python train.py --dataset="cartoon faces" --image_size=48 --num_classes=12 --hidden_act="relu6" --kernel_size=3 --am_softmax_margin=0.3 --am_softmax_scale=16 --init="torch_default" --muon_scale="original" --learning_rate=0.039 --nesterov=false --max_steps=7600 --warmup_steps=1520 --adamw_weight_decay_other_params=0
Rows from block 14, named by matrix and row number. Each number is 500 + 25 x the weight over its row's rms, rounded and kept within 0 to 999. All counts start at 0. Numbers have three digits each. After the name is the row's rms in percent of the matrix's.
# convs2: project pointwise conv (model.blocks.14.convs.2.weight, 192x576x1x1), inputs 288-383
convs2.32 102:519480549497531505496495504508534513484549520479505541502469505451491500525522487470501500491456495459511511494453497512481531489511515512483483458494501477479536509509502473531511501469508482483511481473485519507554472541479520486525496462520491549485545529492485445484529498515508498497
convs2.33 104:499472532467443496491459484513498499526515459503484550536470494492500470518493451474507498496515536518533512480490468475491520498474472435492493513510494525498479524535480484513514507534496505553536522464507513476514476497516510524481443509472525467483481502486518496510492494531510487533
convs2.34 095:505502496504543511462513482531507495500487512487521486524531492536507470477515509517510509514491497474484485482428486502521412497478467527528505530497513506537494513528473494520493506437486485515528471497473473518495538488552503481511451502481523525511505502501485490472490502494485444509
convs2.35 095:533519466520502487491478466483465572508522505517499510469444496515521517500509468500503497540507470513510499504543513520522474487516471476489491481490492511480500446455520489500469462511498483481458489506474528511491483459463529496517523488509456538540536474532510497493484505544488458495
convs2.36 098:509501454503417514470533493527453522511494499512498483526522565489533478491533548500499438484484489526501480487463513501504475494478500506493511470480505490486492474514489483489503460547499473471518459499535478510494506504485488495472508473485509527530513502508506561463481512519489535529
convs2.37 098:496486499500451483514520498511459526528499515503547481524467520505515541520521433487517520519540540495523506511451503485507508479494511547534540502523470543518513509467514479525466482497529529515538483511520544473545446494472516476474473529492524507510546471500510492453511515480486474482
convs2.38 111:487482507484495468528524497531505526521505496488464503527511531513501509507486496470508491539544529522533533499488487523509528500512524447501552486497503528526537529491477492493517461514460486503496474471453527477481529502484548506530499536491428470533497485455512465512526508466564514472
convs2.39 102:533503489496506520508522463498529487470460517506456491496457500487517500506513481496483510499513568521532521539471506478485512515500488504500501485516493551493555524493460552478509517484505495526506525494488495500512485498484495575490478499527500459513529487490529526536502479494457536478
convs2.40 106:488492512499434507536541482530503512530468493471490462487506513556516575507499533521520508492504507515503479474511481499498469509504519476516473479541496524522489543494509498523501529492460500443515508483504536544477494507473539491460510477496478513514494539508545494498523507536480482503
convs2.41 110:483483496504490513535520482532484518525487505510501493486506473458468468513530484501513492517481496492490490484505533506475527526470536489480517538495518483480515505494454475520454509504494499499493507495494503503486468495489508500474502533504501486515450500528492482510506441495499549497
convs2.42 096:482513543525524479457495545557493480468553459519485524519537464503513465509513507538504517477496510482505500485532506516526485488526503550475520531516467518504486501532496512505509499516495523472473496524495551507501529489520478489497498572496483506505495475475502558527479505513528482501
convs2.43 110:497526547475499495508468489502468514477479544497518469503543477509510514512521538511477488481488467512490506505480478507520471489499480504495513517546542484545454510497571456488472513475516522530474475512487554504508520457511550493456468500535501523485511467476515513486479533488487509456
convs2.44 093:467516487540507508497501502505483514528546515467500495488479520494488515506470501512463490510514480500498506516472494521510470527503476481499477502501480505506492557528501458514501477544455536485500507525501465456459515512481481505552514473432494468489510470497516534516480463509509503476
convs2.45 098:507432493499474505470547499481506506519540474525513573492522499498510525527484497490531477498511515509520482556476515525484472471432471494473481521510486484516539495558508482494499479536506507482509462502517467527448529493446508503500459492462515472487493482506537459547502488491530509506
convs2.46 104:557515471487518521504497495498479548469551520525520535472503466483545476533479573452468455472506520554533494527461518489513520468514490514496512511499484489483485489453486524503521499501492511516456517510495505497496522498506522505526534480527530499461504478477491467481450503480528504517
convs2.47 093:510482506467501477539503541469478489476468482483513463546540500450500465512472481506525476474506502464458518525515523534511472514513515470495470512480478492547476471499519457509490476475436504485486501503510437532492513483502491525507495492478538510485542560490480489495486512454492534501
convs2.48 101:458505469462525498519536452469525539503522480482543518483453578503525496508510521503496503496488470481473495496521496477519526499523495471516516529480514485501484510492490468502485517499484491543478538518480478549459491500479500479487532496483522481502514514473506479466472502536524500492
convs2.49 097:532461486512483465505491531493516570494519495480441530473498474493527506510467472506512510518503523505453497503476508521517502501438496565471529457483494484532484479491506498505542515541505511498512514490483470513496482487535503515511544469478499505485531487498500521522537512516542486518
convs2.50 100:508490482541495508493474518522493522495487510503507447487500533525504543503475487465515490464480520459533520474539506471527554483462461513502520482447500455484506508495458491501500496458507486445499499517489541482525497506462534453481520537517496518446511499489515486520471495443483428454
convs2.51 091:569517482513503508505468512499518473518475454528504515478508463486507512467483497515502490476491521504527488519535461474499486555537497486473454438520532524537465456485516540497493495533499512535514480508510456492489498537466496495492526518516509510510521520500454502493487514510473520526
convs2.52 095:503470509481527474596531531534503534473521512554545509477456517515507520527493511494515488500503480528522487516531491462513531517474477515495508447447505518527459490509499502492539476508491490560461502482495446527500512465470503497473486503482535513460455496506517493524462497557462502471
convs2.53 102:526532528493471505501529549475482478509507486497542535465524474529502516542470485527536500502462456505493489513530518501471457461480482433493480488509506480490493510524504504526550538463496482519484500517518482497480524455439530507471506496455522467461485498473492462491536501524486543504
convs2.54 099:492509487483471493535522497513517524539518515490550479504523515463510500504481470499521483510506529484488515515498466513535490515461555476497524534504496503517542448491520519467538459490451474564513495481422531485495488495520449511541531524487512461485507495525490518481487514548521515497
convs2.55 104:480488513517473505519491544452471537530497577536527484533488480492484547494513483491485471495501496484505528518479505494494542553483531520515501532517475489520496472484492502492488514525518483457492486502483482479519539502524481483483518525492495481473520506473515507496466542473521495495
convs2.56 104:535495483456509534462504458488549482480526518505485524439486467514505527460501485502494509512491512522508520525498526490524467497463495473467494492500517504484534500464489498530541461504476491536489494483492502475503490530534521505538497494525473494516468450444496467528496504485522509460
convs2.57 106:541508495517467513454495467474474491532540497514519505489529487485491512495515503480523487496478496499467494515534495478478484532473524470499476508480476467492516480490492527488491475519453486499496481510464466506487446504457531464469548531420566551500498495480509483500533498494553485468
convs2.58 101:477531534514559555508482446497480510502507445505542515488509476473505473458505463518494554529498471489511479465536484531494486488481493507541503473487502522526526485497495479495476500510503483505487488485502460467530500462515482506499484523530463498540457537500514489461495513562500507518
convs2.59 098:479494555525509466496488493504480522535494462502498506501473491488507518492499504480518527528502521469489461465517454494466485480475499493469485498509511509502488454438447501508499573539517479541516497516522490537485487526547482472511527531469480465485490525512500524522505499496485531535
convs2.60 098:477461473499508505530524514485550455472497531468491515513514510467482541471518521479494493508509494490497474517478505514511522498456523499511516509469504486491495496517504468485492522506539504553504484493496504492511505489504510467504450529534491480467519468494508477514450509443521499490
convs2.61 107:487476485535453532519454470504489501566468565506475480523523519498496491530509541525495514485528499513495500463538495452481554498496495496500439552535547507492500486464501498507517474467502486474546478472472514502511577492496520453475528524506501519511478500478513484491512487504546520480
convs2.62 109:501463487515494503484462482533472548528465479467502496463522513488495488519485475489514572564543501504517487503450506507514486487557484487527467480493485504509502560520491550529506496501532525471502498456482563546515469512470572532483482460517510487493511481512516463551510522535500506435
convs2.63 100:498556526513487499465493508493502481507456488494500507526461450485492497511489433497487472474480501473494505475490538536476503518489506512441478530542472491525468553491487465472503497480517527491464501462508512506504528487494517504485509527487526504534538562523510576479524481464483468494
convs2.64 095:506494494503494509482486492479502567537570541513492535497510478514510473510527464500493564486467471503469498464494515513496543520507504504502518493539507499497513490485513501525506501486481517514528524503488571550515449511502520479502470471524543524507522490502485522486488528541575514476
convs2.65 097:471500507497459510524491514488534500482463499460507478513501527474492502481532516534511522505517494501504471458482461457487487493495491493511475470475476508519490504515509499499469530551520488520466489526536489471484470485471476475469471500463494484493482498486480533491481517475500504537
convs2.66 104:562507474493489519487489482464495485527502470496484493513484475532511543505473483473525471496523573500454490495494516498504456495487517522489478472516537480527503491489521517529512488460460460486433482475476458484440454447529465528504493520494454545517487494473496525447493525498524536484
convs2.67 095:436474472496491471442496447517473493465492515526473475484535516481496483469489529492509449502506479516471507518500493500523461515476525497489498514473498490505503511533489449505472535489488496457531501508485500515489518531463490500508513478487504519514516468511555471536494500440531512485
convs2.68 100:523492479520536523506464468481484509527523535536452517472513522470468522545459484483519488492450498548511468535513502519482502523500526533509478457478523506512537507536482535533502477469479497525501504507509528521474484466491529507459499491485471447500467489453538513503496492470472528522
convs2.69 105:491516501454525536472481495480506526510517491500509531506469512473490448530501496508511524518452527524492496505535500511490437470516520496511498479552527501486493497509524530536526557480520510532455491501463480507522492488511460525470525513497498500470453485511513494512503493515496531481
convs2.70 099:470507533553529504464512516488508533544468515473508463459462521488459474497508542531488464498534519510537523513485523492535508470472489486493513500506504526499486484471501481479529528498481498442523474526521475513502527512480502502503532488506499482515515487509489520518533498508513513482
convs2.71 102:493471459516506490514479510478530519499499518482456493445474478510503581560532540520515522498509485507510465535543507485485546490486483515520474505489504490528488482486486477491461501514462488476499458480474507499476532475487509491509497465479506466471500485491496513456465479519522506520
convs2.72 089:505489462527502531505453509522521548493483498533547471464490530526519488517495482463463474510509470498485525493461503488494505491518529444492449454551512453489471510544467563507497514518513513475509533487487469490522500508472484494502529544552490492490475526519476474492471492519514511514
convs2.73 101:497472449497482531517520507547553557537517515503521513474519509509504486496483508503472513493449523503533497474516525532483467481536468473522517493480498488531512475486445477490510493539521466500486508499493494518523509479507503477539479450535562443537493472499483482514505513467478507500
convs2.74 106:532494504513475495495499517503484496538544530490524473497475507471487514502509483489504472499477451498489538533552508510494517529473507457430530472487511454510479540518495526488480503466493510480551507471512529473513485493504515494473518522484534508524477507504491492483517485476490494492
convs2.75 091:496469496495466500514499502468478513545502497527526482461480498514512517504490529486526510512490495475539490529530500502497514495497462473477528507545498523506502441473495496484537432453495507491503513511489503465515490531523502526513492493534530452510513491484506501514509502537463534483
convs2.76 100:536543529537490521448492479438493481453486508473513507495523503517518586430506532516523534524496455504467503530493470451505498510458492511492492471526517540540470493516481459496441511489459493492487509472489482535482476536507492480480495530490511509530520459535482525532526516498489451484
convs2.77 096:556443472512494499470486494474516487478517517532474527490478500497477494521474477517492481514508493525532496498536481464518476471498531508541487469534487500515466529446488516509543509523513487503503484498470514544518497471480517502517495488493462494481508521477556457499489485474476504486
convs2.78 096:469483519532516521480484502479510505561486543504548503529508481486524510496487502528521539497516514447521516515548542483533493520535476501500502538519476509531546463515577441497485481517502463514483527507478480528487503468521561498520539473549508500489534458525512471543500469491505507461
convs2.79 100:518508524512504477518501526451518518506511478502493496443463505467498549468511499473497523492515514509525534511516479477504499529472543495503513509491503515519491506500502438529511527502487498542510498497459501461475493475536464486504514518527462488451509506479468496492477501483543458513
convs2.80 099:475495474475503526539515488495507518463556505522488547496505489444498490513530501526502522521501451472462516516497495501505476504505508464518472535500483491517496531509530488491507488516474487547512522563483485521491485491519494496492486522510507540532482471516498508545518511534500487471
convs2.81 096:469489456508495509528490487498509489500521474531479463506500518492523466476491532535493443525531534528482501528501532521506496499494514505498506475509504478469534504491483474502558516537467544490514543512504532526493515500495495490496488457482518494499479495494508534523494479509516522504
convs2.82 093:500508511480493518491499481519501507482475465496480545498481497479482466488477516491539460507495497458516530487499473506480500497497482507487494494476533503492466470472521477517483496525491480510480491502545468537494493474539484505511484484491513508504503558527480482493475480494501505539
convs2.83 096:522521494511488478501513525497552517507517486489505529510493531485487533527525511471506517508533513480464509459464492523506555506547497580497525495481491531524483511501495519484482526479503496511478522517528453494492500498511496550505497464450502499453475492503491510504491530527516504497
convs2.84 098:519511507474508535500484477534503494558490494515490497541514499529498482508497510485529501469482504513483482488536560498507481511490512477509522478519480512504482508491542515499479530493489506519493517516481510526517511480501493537467504510509497516506542502526462517461531498526503500465
convs2.85 105:517487542491522504475515474483482520491521503514520529474521534507517539483520483473513518487498489491510478462499484492503529497529451578489525523477493491480491537505511501496531475496473493495497502505467483529527543488517522473469428495476461509491449517531533503504502502477506506523
convs2.86 102:454510546528522479489459527481499522523493493506492505505479525489501558551540523518490469526495530514521517495540533482501492469410505523502514569497506489512496489502486433511456514457530505473497489496557526508489512506554536504504498441506488489473525514533496521504526500474491507502
convs2.87 092:517485552523460488498534481532528566469544469481472470532467476498525484495490462530476575505473497457478477498511489515509475487545482461446476521533515524528548518475560508489518471487518527473527526483490487475500526475503504490493508501507438506518496516493486528468503504437472481489
convs2.88 097:492510521510504507490503497487514504478508479455510519539495540453517495517514495508483482496522515501495510482457513504494454502530539534500467478542507465525486508501470511466515497514501487506484454520465513484475511430499497523477509541498535486502498499450493427425498505494519502473
convs2.89 097:482533527513536510475488436492490478498526552506484557489540492450521489476505517516496520484517517517477501567492489490513487489493484490464487539520453538482487476497524512478468541527486515484496516543483512501478494512498508493534520501514514497504489491472520526527495500476507501519
convs2.90 088:503491525480521497459485487531517485495509479502477521487532531505493548493466505505513542505492505493493480475459502487498474536480480476490502490473477514480522513487503486500494502485520517477526494438504494473479535515569535478474505483494454477505568492455498500479503502504516470483
convs2.91 104:469505501533564444459513526526517472499434564518509487518525469487509534484492531485525484514516521484532502525492497496496495527499520516462543542468465471530513529497509499500543516531523513452494502479437461516481505499512508460551511511463487486498555459483514502502508503550545483497
convs2.92 096:505491471497458499491503496486480529490527516474499515521540487500499495462501480469474506485510517481461507456471503489460535486472466544472528523495500495490533495491484491488512510493509490514532537480524492502539472500491486479494540466535510507511534502524481510465504475498456457515
convs2.93 108:426547459478503517488508488486475550475522526542503517503507482537500490465567486513504498527511480522476550483534502501483492480506534488486492522513526486494497490499506504484459487532519479526492504507490531504479489526502549518476501539537514531569480493475448512522474502473541512479
convs2.94 100:537487480481529519474535463521491501492529507451525483531523512518489521483497499527493488553471472523483452527546505539494553505500517485508514557516502478502491532513491525497465495544523493473521495491485514477469495546518476456511482527456501508492497487536469505510509484489552497486
convs2.95 101:501493465508510523502499448458437521461553517510484496468508483537510475461466521460480491496511552507476450540521479492503515511545492537528489516472496529527489446484499493486521495497485473499520524511457459531491509480477501481493500480496503490520517457456508500485492493527524470519
convs2.96 102:548464523509475501497487488473484473459498508499544497474500536507533510503480513488519468490517518508475482528543520523501515462514531534492454467532508483522479503523512515498520476531538499481516513498453477515515479477449496473494472507486541484525468479506486538473512512517535462503
convs2.97 098:568484554519539477491455529491521460498480480471471465524504512471471511478510492470519516481514448485486514460495499509497509493487460517543530477504514530471508509492508500504503474500513505507494486502542495494494525472519453490472505496516479522518533539513474514477504489513465485467
convs2.98 105:461460534525512464507527493534495461547511527505493505488554517478510527467505487493499527520499516497501490544443491542458504513507481528509519510482513509537456477490496490518539512512507500510542524486521492512504510517473492490501512522485504522474513515517491525518468520468528530460
convs2.99 106:475514502503530503503507461515509547544501526503518509549496480491485490527496500462491509527482526469495500532484470512483498483562524457504490496488492503460474552527478524484530516510477503457491497483529497494482553512522487535469502497511461515500468549486505498508528512548505520460
convs2.100 102:511550462548497521468459511472508489510532499494495533488472500508478543513492531499521565505470479502505494501512498512496534462488481481499551482489483514474502481490508542494477504505491502506523507477510492460517467489491529513534509504527497521497516505507495538515521472479472485488
convs2.101 107:474518476535489518474531512500501490503471502523500467517452517525515434519512533469492508509459500499523513470486425457485492499514523494473523473489505484490488481489522488500508476513555501477503506494488517489523491453510477518468573533481456529490462506490496493488528471501505498502
convs2.102 102:481469544466479476502529514543514510526531516511458465498509530497502481498488484477505483555466470458492464470481430509532479527506441475482533467526507512513472475510486523482531487533512491528505508513435482479499521494502475525459499510470505501479496538499515527492452482533490487469
convs2.103 106:510496483514480479513498469469498492486514498508500438540509522482527559483496513534493502493464480524474539520502464533522515523532519534533493511519506512514519522527518482522478523497449486462462539497504550525459527496539475514521485504490534487499526524442460477484474484488493511518
convs2.104 102:484511517514499507527473491516456490542484460496516502514479503456509560473506499544510472481481528471456450480513501499464478474488499483495527482501499498486475482505509493511528537528455510507503489468516505517516494476472477510506487480487476517509520494505473473491546526500495483558
convs2.105 103:521520540530495501511511503508527481467522525534502461520486444504512488506495482527519493532509463521515487550551482476507509486521524478493538522509542517523534470489478471512477476478495500509442517494512507523500546464481544491489503560568549471516533540471568523526500528528500514488
convs2.106 091:542510434484545503484487524518488513501488522495467503511491488474507500509533542504470465496505513452481505553496533520471436521512461490455471501547492531507508476525539511519491505516483510523460491494484502485502502512431462511515511545489471531490555483510484515522512480563517506499
convs2.107 097:539490493524534489537494489523488467486470455519476470510472511449516536481486501535502560501482519515559498488549511468496532509471505551545523497531509520524528485465503525504537476496485453478498501517491483496458476487477494483503480491534513512495486477460566504515494511477489505478
convs2.108 095:511512540506492498485483499443478527496522467493502478494470508519513465525479482550499479477544504526492501511528543458487454481524511548517538505480498481476528491487503474468476480489514495487491465477484510481489506459513516477479493547545506546517516477500522468487535481496552496491
convs2.109 103:478501449510448471532456521504540436468508518509471486473510523505506520532484503471506492470520464491461480510550525514495521527472508539494534524513494508502524527510485554500508525470531482451519536515514529519507514521479518511479511480497451512442516485485516513556503500489520522443
convs2.110 094:476497476503554529472501498539467472465462490470480529527470482505505448496542429535482522489515485491542526529510483519512484515466470495514488528496497500497533496494499540521505534543482513462515496498510456487539507498519466487515516526535517505518519543509502486476474512491477519524
convs2.111 095:512471479515506485475533527478435538490530530480509526528488515493493537545507552460491456474473529510455522477513491507512528490521522517515518505504478511498476436518502534517482523493489502524488499496449507496528446516522521510490517466485486473486500470472469520540489498499494504428
convs2.112 098:560490482530522504498497535484528499507521560513512494535504510478490529496496483499507517499504518523517488555477486523491465500465531509486453514490517495531503466497511452485477483522504533479560497477457497431469540474506478495512502498445507558506499478520462481510554504511499476489
convs2.113 102:467487501475461475471501504563486482524604520487504484513500540469520506472503486471493492506551490497518468525509527477500491497498539502515513508494540484494499459495499471500470460487532505516515517453501451507489521504474495448556505488485501490509513485508463472493529498437572479483
convs2.114 096:467554524523523538519480525511465523531509501502489497529532509495505554485483493496508438478515488491511472456491548510521504466540473487523520541492537523505517476496521494496459529518478491505479513500515535453471519471532482492491468498479520489486473538535437479473491519448484514505
convs2.115 103:504491488502502460555544464513493512523494514483514485470497451514492540489501472435508492515504506528459539525477448452490521499504522492516527451478494516454553507441506455451491519514495508492525530506515524504500473480491537504517510502519525504486490503510473526458506525564533527501
convs2.116 108:483514514502546505500516539529497466446485496502521504484502480504493451546465503480484470497478463457485505493453502510552492501511482538500451481494495530507483481522513498505532493528464506503513508498507534488487480517534504529491512510494489486483524523465468477510521504500481500486
convs2.117 104:516539519495498513500469467518507515509497505479466521458476467529467510504491520505450496513481481494530499465524554517465494455497468475481530470511499506514506481524490455478508505550504523514490501483530535517482501470471482535510488543500507541478502523525485511480543515513505516542
convs2.118 096:478536492506483498473500493466443515533523422490540476475501473455480512481521491504463471500523533504497501464486509495533476480519520509500486464517500518506476527471463488496494525490470505511467517508536478454513539515546515491499491514525506493550531517479492492521521493503491435532
convs2.119 098:483504508515499489506507541484500488512546514477499488485492494489537524487525462533452516506449539480552546493478543481498494502514481481498480521523537480533525502497532475496450478494513502486504497465442505500537531517514498479507497498474500513492477484502542513523521499488534450538
convs2.120 102:532568505458519468479480487471551508480493434520513455489511487480475477572487510477477525497484515463449495455475483490474465521495483483476497528497518490485501473506507512503509521465482526509493469512534489514484506500505477459472483503447460491466485501486462458471466484545512490489
convs2.121 098:488502448506503481543522519567465468517492534483468517484475504457533505557478477490497515515504474532483518526553516527522516498474504521507528539507467521488496495481529467512502504517455494484516511517496472521490528529478478547516460490546488512502491468493512506471497532485544514495
convs2.122 097:463471473497540500540526479538511470517478482479524492517476493540504498497516470500468479503468491496501487488499538521499499475471481466479493471501497497460473467470472472487491509500483501560486499542492505516492487478519526497500491513481537513502461497516482491545452487449520470541
convs2.123 100:487468465487521494498482517497498514503480534503496525519520514505493499503510548515511492464541520506493531545571530490497519502501462538481514467524495512504522522496482464493501533500486468531503481475488479509528460507540469506502465511486503479516523515499529505534483474551523517469
convs2.124 101:487529480524522474460520521502504459479502471520539523481523483512467480468474514505489497539489501463490517462471531503490538512515534532508465487494458452466488500507495464447555494501517483501530481487542460494508478528490459499490508499520526487495539461529508556458511478475488520496
convs2.125 104:483513481491486520538480472493488491505471501525487499477511531545500489501492497511467534481488502502453503482542533503463548474491487514513485506499500508495509489512487458522486523521546526540500466529519560455483532455517484521476525522537477523473512483506464482513558486460515512510
convs2.126 097:517493544483511534502543429527520522529490461509495495524504488490482431519513510527497546477477494500501529470455538513493505520510506500480504478473494509493547499514499552476490498492478517500516498488513474527466510524525523512509495543456548504495469478520497513468545485505513533504
convs2.127 104:496483456527479515462497516473485492448520514505499463479502539510516520446505513495486503521481455513455512476494490483493487510537525544515475478470522476499481525498499464502494486524575552454532504471501484502538487501469488511497492490451465512479480478488481504502541500493453482507
convs2.128 100:491510458498447486493502490516435462497505518542535510471499511501489475505443512521507491503485498514447462538493478531491523468482471476510494510478477488517473466473540493498496499525490513543527503496490505529453491537502489521509522507536477468469519497537514490486511510474494486479
convs2.129 103:495524513508487463514507502492478493517485424515480517515523489475490482532526490477512464526495527489529482553522502463483449483522464477520523495540469506486486517467492496479469523490494494520470501489514457506486453498511503551484482478523532460532580515559507503507485494529511504498
convs2.130 105:446509500495520475496523498537529488532500526504514541538478521511513492471486508500486525514507502497516529485493509490495522531537493511527534498481500530521498467499470514491525532529443504509505512506484530515520512491474472472500514542539498474489469474473540527484493506470498536507
convs2.131 101:476516466481528552527519517491496499556454527489477451446514497476485479507488535508507512539510468467497524492497527518520528512469506517458523493487466460475531491483487470475525502522526510514525472456468449512522474516500514497496465482499515511522467470473475493503502491511476550478
convs2.132 103:475470477475449528519488534455457529551526496528469532486470507480504533528516516502530540494500507507501476527555506441480495521500515531489498482521478482494563486537488481515503465508513507485499494530526467466501461513531534461468564514435466517484496531487504416515496494483503503505
convs2.133 113:442499514483485483452466496498465484468521508500489482528517496461495543478500534477501502483463480549502486504525467514507479517492520503512497518506487482502441461487487505489504442508510484504483499491445480483517496513465545496483486491472551476467512484482519492539495494545447462495
convs2.134 099:503500509519509511529478519470502524569493463511504554521513529509493509551452545475508536532498434486444499545517462466479514512550494474501525506498485511498501541500495536512487480499508513501473506510566471461521533475441524511481462489508524467512504519490480500496476508490511523500
convs2.135 104:529501454507446469528566494495460504522524475503514504489510544517484497511479526482503502492493481522470503496506481479486543485535500542508528494499485530506488489497493527525495540511464493513488534505520513499500507484468475467489562510441455486482451520490480414551530516534502470476
convs2.136 095:480521494508471487505542530566510530505507546481523435496499476489522494476510531507505505535481464510532480490536500499477523519491507421502503511486507496509514509481499461493509535472502484480484521498494491493511541491487539464506501496516479483501545587522462508572469522532484480480
convs2.137 101:573518483453466479532500472509520483459499511529489474486452509503500470517475483497507532479490508494457514520448495500533494501489501504491451493502487521520507490517499501476500496473481504457458518495493479496488492457541478526519479485523508495509515509508486507456523489444460476482
convs2.138 111:500452471487515489483515510541539500513507525514480494478491483487511434510498475515476493519528537489493474521463496489513466501496515557514533523476522486505522518504536500513482526496467507478516478451485490485530480498551524483506469538524529469487488474494480523522527517545576521495
convs2.139 096:460499543516478451493498478498495484525490504499508471506523510509527453509490471483485566466545478480557461534521516516492488480517522498482542512515488506512492490541519474499493479497494496523528496507496493489506508560519505525540504537503492499515519496537481480484463483531469515455
convs2.140 096:492527517472453496494480506492508463503494473479534487514511522484491472497485528513502486488507534507476505509493495542492468497548483521475543505467504534488522485515503506481468521490544497515497499496524508528501514505472505504508502530474501524472515485458482519494460521555497492479
convs2.141 105:516470534517500494427495504519545479492505487512459509491472525491508549467460446495505476498506525486524453484491485517499488520484486506499469520478517524500493532552479481496467547468466534469501503493523504531470513476480509473480515487487479529499508491475489533552527491518534515515
convs2.142 103:545506518507506482563501514484491502474516477503464505530480462504499502517499483471501491480485489472523499501460457521508526503512474514474573545519510515511503534493506504464488522492471488533470475506420491507507513505555507488502456536515433504449470545460496493515512472498481529490
convs2.143 103:533501502492507516505468495461435456425536495476503502529510520518500484494552470499505465507507493497491503529533492513474487472499494512513478477501500463478507455522477534496540530492458512465487469483500482482487504463478492495552525477464488463497479519506442506529509467492544490513
convs2.144 102:497496482493524532494531498515436552500476502509506498507506483536493483482510524570527495489524479507507474464520494521486506513492489485497509548492520512531479503529495506502495522508521479518500497516483446513502541501506520510530494456548466460514500504516475507493477503536536501519
convs2.145 108:506515470477512469506500543496487496512544515496507510496524474530515467498467504539494480459459519475523496482491494570475525507519480518504501527507484499519504495497517431488514544520486488462486483537481492500479498503543486478461499550505473534482483526540443481509504495477500503496
convs2.146 100:461501532513534511494479493508476469525501503464517499566550516462498454452504459489518494495483479500497483527499558482475499477530490522513572512494495494473531492504516549517474483492539506489486511481485527467506537463451493475542467528489523506488502499506508515497500459477512479492
convs2.147 098:488481548531526495495522508508507504503513484513485521498485531508490525524535511494529536487482497505547532485466501469500466471488507501509516517496503500516483493497491452526485457491517499468497513530486521498531498448493508512474502493433466497455477494492507486509501504506501510498
convs2.148 089:487525471465482498514472500543460494517528485498454511491523476456514450508482468473491517520464480499467495487502521507491485483494502477506494499462491471510547498479471470469512485500452514495480500511507501463504520420552521491498491486471485475500515523527456548468515482492492476493
convs2.149 100:494462532491496502512575472495552498486496520505535530493521559466495534496492468491478492498508491477523478539513485542484493514515487458504479482489483469512501450471513468509513520521402483521505525485429450507494537506540492469487530555490563555521506517498497529503556480477494536485
convs2.150 089:493479502532475470512485494490474493526508551512460452500465475518467521488478470448543517471535481505506533514552441485519516520530507498486513497482508476515518540479474533501470465475498486504491529517518496482539504482498486478491529513498523486490499514498537498512468505481485464452
convs2.151 106:506516499486525527539509524497495520535488507491538478492458493577478502493574501504497500518474513483526456499465503512532487527492527481497544509492500489476483490468509477480451532528518491510539497477499468520520483500497479504535496529528447502503475492494504491533506510510505472518
convs2.152 101:499485493510492526498493463470497493498516470493490494522561482464492514455515523502490477521502451526516467514484485549500441511484502522519529506485470472542488503506545516519552502538510515494499474502496443466516511494469495491532520467479477531489465514500505528473482510515475494499
convs2.153 089:560533503518510511511470505483454499551499507509470499543503516500518450477527491462485439452485491501480522543498525501495536508500518485489502503503492529522463535484509499526457476499482527520489526506484525490497509536491507526501516530479501513515490477506489505498526487529525519472
convs2.154 098:464527526500574477507491442498481527516532511527463500515495496501504470524524483511512511513496427471504544527478495516502459514475541406520468541509514519484450492497505473514526523482515482546523490513505515514509473528482514487492512523470465506492547520521539501455494465527470523530
convs2.155 097:495486546470522465514496517539524481463461476529455507465497469500497541498475474466481507486497482491538505493555476501537513537478529487495506458510477503494484468495513496496507526479512495542514492504532521493507504526461535484514484503515478442480493516573494462505442498514506537507
convs2.156 098:500531455482528505480529523498524485469486554527532539473525466499499533510477484489496468481503510454512490458459492516535497528495509498528445532494476517509530496511522500513487493516484480485527504515515481503508572500484474494481532504489490507500501503508542483481515495508518506462
convs2.157 089:519452512492528520455520514459500515464534489459495533520538490500474522473486457505499476524515528483500464476445508513511487507536495519481506516521515487483534531525505507493514528501508524499521501481495511487495507547474509475543457469507454483480501479551440491488517471527509536477
convs2.158 102:497516536511526501519525503485516512495485502529517555488529563475489541508484510497515554498492487530495521505510484498510520499569515464478522511511510516497538498483505519503459450485482490527516514515489503500511525504447480523501534439554531453494446507470515538515468510504509543525
convs2.159 102:522468497513469552479529517509492476503547497528460513528508538455489478500522530509502458530547540526505503506499537508485457514425489516519482516494488508482472567523504516503507473536499503491506520513485519462498475505461407465484485498486469540522506500511546479526529521444463526477
convs2.160 102:535494509509515494520524504534546482530504487476515505492481494514514474500500496486489532525533527499501480455487477508511491433531480505488548491498493505510521487500495500499530515503517471480524481509493487511489566477530514508504545527510497479475491567451516479508475513520520480504
convs2.161 096:514467465468495482481491510474542493539496533480528516529501488537492488504509496510507457485501507558491554499485527493490552486483468496500535494528492509515490507473525472511548545528495510556468506503510492513489481504516484526484515465494506520493520512516501487454477515491495469510
convs2.162 097:471516483508492510483454458526481505501522554477460481509512451551464500533449440449558525498500462514484538539489452500523499496484508501537519493464485485501509477511546507493515488513487488539503503484530495482503471478485532522475490532524510489484549487508508507566491503492492500493
convs2.163 089:498511526498494499505492495528550493513491463529483502527467527556503470464527507522521519497496503525525508480498547450499547489483497528491531507464523537475493548521494480504526547502497483461497503474514505518468524528482549492488516524488482501494530506461527509477502495509474501502
convs2.164 099:423517459547502512495483545525511469508489496498504516467489483518511501468510512496516500488516495454517512524554505482475552547465475547476476542447468470485475514522495494482487521521478485497475514506490513459486514451505463467521495509484482494476490497470496501487485508471500539486
convs2.165 093:496463461539510457491511470499527526505529513510474500514525451509520454526541473440506494506481492475495498491473483496491498525559499520491518465525497534502450473500473479480453480474468507495470484478460510495509495469533521531490488536549442503455511495518524540535485482492519519480
convs2.166 108:473516503510485520493492452499524541453536510488478491514509477479476461501520479509496482533514477520544470424472455559507469489508530476537509522532509505511541500513527496495518483512485486498492519544511485503534481481525513532496526507509499487506475510515514527524521509521485555537
convs2.167 098:470500463506493477478480482472526518466522483530475487467543483475529504461472472496508549507487531534460478517476511475476471479514491500493505488500487503511522504553489460522507512522501520454492488499465545507504486494487519507507496503509491532532500474488540483515501500513499492481